A small class-conditioned image diffusion model, trained from scratch: 18600 steps.
Rows from block 2 of a small class-conditioned image diffusion model, named by matrix and row number. Rows with one number belong to one channel. Each number is 500 + 25 x the weight over its row's rms, rounded and kept within 0 to 999. All counts start at 0. Numbers have three digits each.
After each channel's rows are labels from the 100 images, of 14848 (inputs lightly noised), where the channel reaches its highest value: "patch colour" is the nearest of a few named colours to the mean colour under the peak; "strongest on" is what is common among them. Only what is clearly more common there than usual is listed. The data: dead-leaves pictures: piles of overlapping shapes.
# convs0: first 3x3 conv (model.enc.1.0.convs.0.weight, 128x128x3x3, standardized in use, each kernel summed), inputs 0-63
# convs1: second 3x3 conv (model.enc.1.0.convs.1.weight, 128x128x3x3, standardized in use, transposed, each kernel summed), outputs 0-63

convs0.16:518448479489464483486522506477533490510489523487485474464546502473497443552476469525475468519459525478470518489537469531474493473484524504504482486490475530466490513487497480506508519501455496
convs1.16:522448483476505469506522531476462447485474504532487559496521474502514586508478532509503473505508507480516519467506475498527484505520485532466487482496546479529509493482488490487519499476506502
patch colour: grey
strongest on: shaded

convs0.49:482479491481481483496498508512508472490480475498492514549534487503522514512543503512529524556514477487508485548457491485496473524502468500491534503478485485525513469461473488502547445502535520
convs1.49:489495498484484493501537507546476496495497516494480498545540461488439507533501478524503513495502465489528535484503484500485461501548486509493461507494485496452590499463521473460560509482496504
patch colour: purple
strongest on: vivid

convs0.95:539475501497487504484510465481546497469479513481486482487476489480461565536444520491526533475502505488489501540519466541487529515470445521502481530519504514495517523515480516485462508506498533
convs1.95:508473503508515485486488500480531471505516470497503514512510502517524516510518523491520494461474514470510476547528488489500545431531532531503517474519512538527483497513502534520533513486515488
patch colour: pink
strongest on: shaded; grey

convs0.120:504432534488490505489487522500520522493537492491502482492541501498496552495483484510475531514491517486497522525536491540473495523489492511522531504455488516486514471528457486506522494508555524
convs1.120:490456504455542476499484504508500523515487492514466501462490532505558434475542466491511480521501555506525498436474486466510542515476503494496480484487510482526516533475514524524529504495499551
patch colour: pink
strongest on: textured

convs0.68:462489514530490520530514522505487459496508514518506529516501563512488475498486483432484518472486594493481493496470531529530524512515477496499492483490476522511486548519456494499505475496464462
convs1.68:460553481503556471510457490507513510529504504503459511574515492505507473482485499530497486457524483502475525490524500517490501492466506518546492559532482517474479490470529471506490522494534484
patch colour: blue
strongest on: vivid

convs0.113:496510543504477505511496539498470515480478471512499471509459523509505479472498471518486492527492535499513524446526510495490525559501500489493495501471474463475495528511460504471534496486526597
convs1.113:485538544525511501493506474481456501543465490502509486493525526478518512495475507473496467492470516512456528508486524503500506496487540552477502470528521446515505555497462519498523499475493456
patch colour: grey; pink
strongest on: shaded; grey

convs0.44:527480518495489467480508483480486485496516527485476482524504478482468545517502522513494513513490468489529498520529476476487543522497486502496496510511524469490521510487509505512492446533480533
convs1.44:541468494532498498536505514519502510462531469507516483481484523461509459509512510429509514494511489505479515491433529500493488539455524517478507475496511471481504534520515499492475489501464477
patch colour: black
strongest on: grey; large pieces

convs0.14:559450531471494485494514481478488486528523486481465472455481479478477541496464496513488548497505487479502511471513473526479492507475532512502484518518495491479501515540495511525505568498493470
convs1.14:479524486477489473477492522469518532512511491542495542489507491530473481508505500530458483473485488453479513503495477500533476474549489494481488551474497503563482461492516482518532508511499507
patch colour: black
strongest on: dark

convs0.35:489481508482490494502513507509590422489517470501513510464486513520486466503502483477504521504522509505488469499490500557503491521490489513523492453496480570508481505472497515517482492493542494
convs1.35:487502513514491518497496488505454489495544487518504492493502527463461534494504485477488490513517478489484501523494517520481494498454498527457508493463518439466503516513526494468483492473465506
patch colour: pink
strongest on: grey

convs0.94:515495539482497490489507458491540451497509489495473502455492485510482537525498528481562511485533508506460475492489471548509524517484473511506519465521511556478486522501502515493446532510548454
convs1.94:474483471485509501498505464494500500546504499477474505491514468501495505466517512578468499492508510485536528502520456539487500482500492499510532467453536473480485457473519459536523512480517488
patch colour: grey
strongest on: grey

convs0.20:505487512480503477475516489476482491506499505491484484467527482490516471490460490522492502519494489501452484474536494489482490521512498483494646505503500490494509501502462480505483499502502518
convs1.20:492520508511503490467518507472482542485490486538510479465446506463475479474487460502533510467571478490474480499500536517502526507516512506502440497508457501499577499481512535498512506495499485
patch colour: purple
strongest on: vivid

convs0.115:507437505496481478490512518507498455503514481529498500477482499500470581497504502486542495536526500488480489579524513503498488557508456511505493498503495493510456508494510517486504539479551436
convs1.115:493461500485488499506486491504512484535488498507530486502491514484499438476509467510471479470494540474505486481500502482469518489467502514478493502450522510468503495531514497490528476496516593
patch colour: black
strongest on: grey

convs0.103:511494491482491499492525521509521498487489486504499485481457503485508486460496499546468514529512502491495530475539500512503475500496542505533462546508497519503469472482506510500539590470510569
convs1.103:515545510526509493529478493473508480500498537521534537523509525515438517508531525515524451530451476470484512505524516529495483513506501494497488535509501503528474512517482498482580472532503471
patch colour: blue; red
strongest on: vivid

convs0.29:542473496487471481470492487470446495497492476491481488488517471481467488525477529521511452473522486504526520451479500468490521485505492465465541488515523466493538488505518525503517454537469522
convs1.29:540498523475466499476508483442495512523516496542470507547510471525556496524509527487467502528458506472500502509497457514509505476479532511523522483486537483508501520515512475483487505475503485
patch colour: black
strongest on: dark